config.yaml
model: "multi-label image tagger"
train_examples: 245000
image_size: 32
rotation_deg: 10
norm: "layernorm"
inner_norm: false
patch_size: [2, 2]
width: 192
residual_init: "none"
adamw_lr_other_params: 0.00085
epochs: 2.2
weight_decay: 0.0
Rows from block 9 of a small multi-label image tagger, named by matrix and row number. Rows with one number within an expert belong to one neuron, the router's apart. Each number is 128 + 24 x the weight over its row's rms, rounded and kept within 0 to 255. All counts start at 0. Numbers have three digits each.
After each expert's rows are labels from the 100 images, of 14976, where the router gives the expert most weight on average: "responds to" is what is common among them. Only what is clearly more common there than usual is listed. The data: made-up road signs on poles. In brackets: how many of the 100.
# router: router (model.blocks.9.mlp.router.weight, 8x192, trained with AdamW), inputs 64-127
# gate: expert gate (model.blocks.9.mlp.gate, 8x96x192), inputs 64-127
# up: expert up (model.blocks.9.mlp.up, 8x96x192), inputs 64-127
# down: expert down (model.blocks.9.mlp.down, 8x192x96, transposed), outputs 64-127

# expert 0
router.0:092154143132170101139102132083148110134123097118104131094084143163096129148112126082119126121116182108113158112131155153088115136127161150094109121100180144122167137143159134105143174137108103
gate.7:130111116165135097119084130126122126134127087123089097130155164113155115152114114132151170138136144150091131132088118061167122119119115094158141078122131101122133139152138084101188118152116137
up.7:101127086097103112110137107137151103121116127107114098134147137141154143108097121100188186117149143141100076090125142100102168136149083111103149108148129104151148172133098130113110119160092154
down.7:126124117129102136155077110130125139146114169123079065125097132113130112129112139097133124145136106089098142142142106092168112093127125131157101178131152127102105135170104080123177092097163152
gate.8:112119106110113115134120117168129129099089153108143088072123086155104130121130122092121106145171144119119094109128076099088162104116183098129101172150135141140196115139130148108088108166149154
up.8:145118126120168095177134127157117135091128137132136129090119101155085111134119071153173124132137124132127104121178099106119195085134171117119153194134161104143184159131140127109136102143121155
down.8:112126104115115189129105107156182115076124149146133100147135138121140133073091134093141150122134114108106124153132168127106118137128132145098146145108125108144153169120152137119148087137143141
gate.9:137155126134104141178142145118143189095113095105167130095140159140149122120137185176108094126123089161099104126154094162130111142141128095158168123118112121117084175084136166180111140111114134
up.9:078095163156158125125137096122177107136142096092198154118121136164131123160152112159108134145145141151101135121135149119111117145102080138123135113128112100131104098184117086141114124106102128
down.9:070153092068119119121132100128129152144137150133128099094147169081147132114124148104124149116119128108136125113123166087095151132143149183164086128126125128161142106126124105113144105155155154
responds to: heart (74); black face (31)

# expert 4
router.4:138102119143138160154113124085131131141145123087049161088146173134122112098122152134102119119158126152150139123154068136144145134148163142132155164140089132116137166103158183154128123133144091
gate.0:126110151079134094166139132145120148123123121136157104132112117146124110125064178123171094118173108169124132108124148102140127137106165112130096182129133121135140111129099143109128109158136120
up.0:129130162106105131139132111143185143139124138119160108196124072138090119111063114106078124119143142169131096099147134119181110151089193105141135130099121091114101110126130139106079130128116127
down.0:138156152113131074116085129142134109117099140124156131114129104103129159146170119142147163146122137088086129141146136136066140114146137143142176135135110131140125168083110154150139102129159094
gate.1:156158131091111141144143137103151143099075121147157111114162105123179152158135104107094114150065120169096113135191192112101149118128104130113128129136137171132163157157129095172125145154115146
up.1:069125140149144088123167131145133134113121135130168119155084139129102142123129152179149106112176109112168104105092068115160136133119140147119120129092124125132120061150130145098168115111123106
down.1:148112125132118111115135137097149104186148114108138159112120101135124101121104144115110114168191138103113130109137139101113133102128150164119096135117110141101136163095120175131118130123116129
gate.2:110120134114060114110122135121127146147077158130106168161094124099094147149116127115109147134132169092097169120149116095140104146090143137079155134154111137113117121098123133107108108131111088
up.2:133097142113179148105122106108137133124134104115126113118148139166137086117119103124140128103131133138151082157115129156150114127180093085148152110089152124160151147162127083153126138103117178
down.2:131174152131120114162082139162138101101129156141110147111072085137108177102128111103094150148166177099151145129106160140120143123143104155091060115146097144146135151112115119108134144152146131
responds to: 10 (41); yellow rim (34); 30 (29)

# expert 2
router.2:172119141126168154091135133158102169116096164158138130148161116138124133111152107160087118135124132147125117100108117124152134128141149107113158124160110165089124143151089127123131142139155115
gate.7:111164115053137140153156136080103112196148146120146130102160116157080110124145118129129130125144127101120113163123169117123115141097156122120127162104145147140151097116093076123185108151106132
up.7:113141113083139133129127118089109116115145129090143146115157115169130111121152074152111159122135142124136117164124185121115139144110189080074148133115164094173127105117119114117147098137083130
down.7:164089116187113138126115102114126158108141113168148100109119137113158148087126120142144124098131125104116138163132102196085096146110190133119120121103112091122146151134148097111144144146147141
gate.8:124170124138124107122105112115112122157150129085081134106153138127134144092082138137133137083156130088112142127118113146135154143146121160139159127110155110146184149073162158099092155170118145
up.8:108117123150114123125128173122145099174091130135179125096122142137121071169149107157120123134114140168101162160137099096142133102068109117109110110139123132103133097189107121114128099083129144
down.8:118160122160130105156133096152105146134118166132149141089174151107105171129151149064122150126117103082102136115133132120173110144126131103088186104100108120140151120143137117140126124198113123
gate.9:129106130143125129105127149135109149147139117142038123125121081166163135137145130092127127181153123149119129128152142127136133107136135167119101093106102118124146154095167089139107142100144148
up.9:126148155138169118142131128122181101113075125094137133111122140149156155160124077163072128120105132166102091113124155154137114116099113089130098164100095079117100124174123122122134116130117131
down.9:148112125135110153086117110122134130186110145135118144120088140140098169150125153125096151117135110124114106181145158125128130087171112131114099132105137130147151136113152113122130121083106126
responds to: triangle sign (100); orange rim (92)

# expert 1
router.1:127138144157119139190129130098147117095128133114129133050116151127092141104113098152119090111103121105128122183142146139151137111109151120121110116148165118093105146127095143141099128139176081
gate.7:138131125132163113144136181123103126150143090145130109133134107146091153155142146121152132112107084135088191151166072144140137150123151119100120073117157126140178075149142136104154119139100119
up.7:093152116115122109111172096123148146131155178146148150128150157102085165133113104146124156116119130150158111130091120129122155142112116122163133136134129115129124161101136136111101134105110105
down.7:125110114142114085144163120152140143140168107121113119136171085112153129081141154096107148145191094133147117116149137136130140100150121138080085170138121108142136136157109121131152115102115138
gate.8:172176132129116117126132117135117157115157095131138143139132118147110120110180169144136102124069112105077093105167126110073135150149148128149134121140149149115149102129096197150127125152153150
up.8:165138105115151107146131113111134114156137119131175153164119105128139119095147118071150074127148106163153091104135137141123169123159125074129118163109107129124096178143139149128113137105134154
down.8:141097150127149126152083180117130126150161103086122103135138125156123160133118116111117148095132125160093121128064114195075083114147119110129158139150163190118130136088119158119139088151116104
gate.9:151173142115142110087102174120140122098080123088142140141135144088146151128144184106118133120160141142108144145133087122136121146150115117126106096105102136111104135138141136075168114130110109
up.9:106165145110170104125118122092100104069109108148131145101087171165151158107168133126130160138163155146115159144130105115118138179182114132107098144118110137122149120138142105104148080135129093
down.9:142108140152128149105127089090158126092137103099159133136160110117141087128130113089107172112150153146134138127140147152133101104098113129127140153099114172103091143127161108146124131149148127
responds to: arrow up (50); orange face (47); teal face (28)

# expert 3
router.3:179145124126112131152110123136156116104113157094128125146128122109154127106130111144146130146099112126111116114115101132141119105154147173109148064119100168149106090140126081126146138126118155
gate.7:127131157146087087134115127147171101177112162097148103142130137105119113134107150102109148077109112122166116090115078147107083138139096090162119138077107111147124143141152133139148087121093148
up.7:161084164108145126129151122152118102146116125107125143139149142155159119086098158094130174135104126115110134125149145141110088130079093095164155096170138145121130116125165105097092095137127158
down.7:127123118092136106125134147098066153101126167134144139140129158141088096114150132090144114140125156125117135168134158149138096155189131105115108131141101196134141157136137089107139124126124133
gate.8:151102156146127136130080120142115069163124171113175131135177111133118142114120138113120121142118161082113114122103140132116113158153116117099111144126123110127150159143145164103144168118122152
up.8:146093120123129136140131129164124165100140140110109123137178113118128154130112097134165117136148125163099114131124158099123123126130130126147174181117128090130128118159092114120101129144102132
down.8:143137152160125130101127117102122160156123120154127152109087119169155180145174096150090147136117127120133111099115140114135141137125089115086159105137122145115146156108070117087157142165158131
gate.9:135132121135143113102123174134123140069141125137137119143130119114156129135131162133144114135087115094123102163094126134137144119138190122129139192154123124117109106123097121105057095114150163
up.9:116152109153117120138140172146134133138130100101087066161124110116146137150128130152158133126127129101111103117120084134116154134146128109107134128131112113117142138106132160126127161114170140
down.9:152104155118155130097167096104125143128133141134171156144169114148099116120077123138114121146159138126183120151114150153151110135095099125147137074127099114162114133139113098139133164128092098
responds to: white rim (87); triangle sign (74); red face (25)

# expert 7
router.7:162082113139122147141123110096171064154090129162155098140175123114133123154120133148085118117080104089140148132132111156107122120105166141152143104100171085139142096158154091146138126119123129
gate.0:101129138106168121116116131143161163146149110110150147129148137180160108183139104092116106106112126149147114153168078078138105108121143136141125168143093101138175140134156098096166088109110147
up.0:137137151110183133144086133109143091097139149146109160131141134117117168148101131132150154122130108065127095083135129126143131112152118120125112109157067140138147125139061119096138116156146142
down.0:145111121112110106098182139177149132115150064121108069135127081133136134086129134163112119119104107132156125132135153147147063113108150111165118130083143127132133140147164114128122136158107097
gate.1:113151130109116132132090115174088115106119152127124106165117087130126135140157138147137118145153133096126086171148123094123132113154098141129124130146078163187130134148125100087133135119129124
up.1:106152123147125132096127155097174159126081146123128128115123194141098167153136080145149130192112156152139124132121111137073150123101146123072102103139121104154097134105104148141128128117163097
down.1:118157175129122119120141124109134143101142171158099117123174127123152116071112119121116106130128141161095134115148127099131126141122165117117133088147115100099148136123111156104189111156094114
gate.2:142147127145116150129104093136114140122110150135087120140110113118149162113130164131134150135179128130095102116101113109116142153120159156038191131090136131045130116089132175164112127153134165
up.2:102119132109129087110147111094127128139093119137163131112130151141090115154132087120103100142124139134148163113142159109129151095113115091187070103162118163148116117176156121140155104123136091
down.2:163118138085082147140171111124132152118151129124132135137110119127078118094109148122114105123156115112103111135133107083129110084129113117119137098153155114170154132149166135137155166126123115
responds to: black rim (80); square sign (59); grey face (29)

# expert 5
router.5:101102128134098122122102123100141161151118158116142137096109123136127084138131100130157116158105141094150120141095146129094159081124168124092106148083192105152100134105106097128093114147094082
gate.0:095154176092204119123131148102127105116163121106111127133096147169116123121152145142087129138122131146113153086098124106109110143106151098131170117145148123095143135144141128135151129120155114
up.0:093140106140139143127107147085140174101151144120110126142146132151122121111141121152149085112139131137126153094202091188142122136134160125114145108131155072081118110157168140141184120160138100
down.0:135079111179109126163132111106053137150105086160135122098163111080135119134145141097118156143111143115123116140107141131112146114151134103132145139123144118137128149120148152103091153147091159
gate.1:124117109124131112133139120081128182116083117132149128098102139142106144112148124092112157092159183139105131162120078102141123123135115150148095154139114123099156143130106110100151118117158167
up.1:120126117120117152162110086138129128151095119088137115108131136142077165155117115134137126070081110141129156107143116121137137122112082131165123130136122110114150116127126126103174123098157132
down.1:153156114111116142113117129117096138134077127129095122091093183132127141124096144088120091116150121109104096119109127103118121112151165146155117119130144155109115163108197143111085110163132151
gate.2:113109093115177138131085149111132075164160150097093102117126137130138168136132111156191173134110132125094077134106134178136146106154105104119138124116119119110114138178161141093140130149128152
up.2:132114140113125093121121099127118097129181116124063109086124161078134127130133170093117126143113142112171068149116156123130148086138130146131112101097173123129076104158130166146127130127093137
down.2:146118125080107127129150142124120127159082123131131140155176105126142136122117106140059155120129152110163145106126142092141141077138146140108132143111134114148144104096098172114088129095124097
responds to: ! (40); brown face (39)

# expert 6
router.6:135134135087107113115164132138148096079119144134134128169130116155130125157116097164143124145094096137126068088112124120145165107098120137124138135133064104170119108135120126115164125085126093
gate.0:095097103133140127104115146113092128139120136076121106135100112115146095137118158166133116137157101113101151105109128099113150134135164142137125165119150137149152093097117095091181132121097123
up.0:106155148175154118162144117147142125154098081124158110098109115135111093176129111101145158085140130156138118164128148136079118118104100128150131119127112104129135096072137102160138121157144160
down.0:149149117135143138070179137117126121124100115135122141139181130198136138100123114120140114135130144095096112114166114123129105112113179116128152102106137125153087146148111122134079151163133107
gate.1:161107167119112103110113114160139146132124164136125143124086129119157150157147169167144114119131156129110112181120157125117142067165105125135098102124144122159116148109143133150121147104140120
up.1:120151132122143110129122139135148147131174110146156126129145143154114114081120079098105131112131112120137136108126171091133078156085113136120130126117097109094120142125091131113138126128126091
down.1:126140095135130118088139127115123139089127122126135125103156114149132088108138137100120157084127123133134145090100121122140081133119128146120107137124121128140088116179106110133170133129150131
gate.2:131136141117141104135122143131100146175111162097132125115077124157138135113101157144161133140172121141147136099149088092151121118148156132140135093110132124105122127145131117117112153087153127
up.2:135117184071182111150108130134113122169154094096119121139145113137157149111111111120111137130121161169109105063109107084140111127152137143086167150106153106116138136088144129141098164101140180
down.2:152117130144125100092156135116108122129128135132131182110144122181129077111131093141192111142121127134130151147108103113129113153140106134137107175091166166129114103137153114126067116106113114
responds to: pink face (77); circle sign (59); bar (26)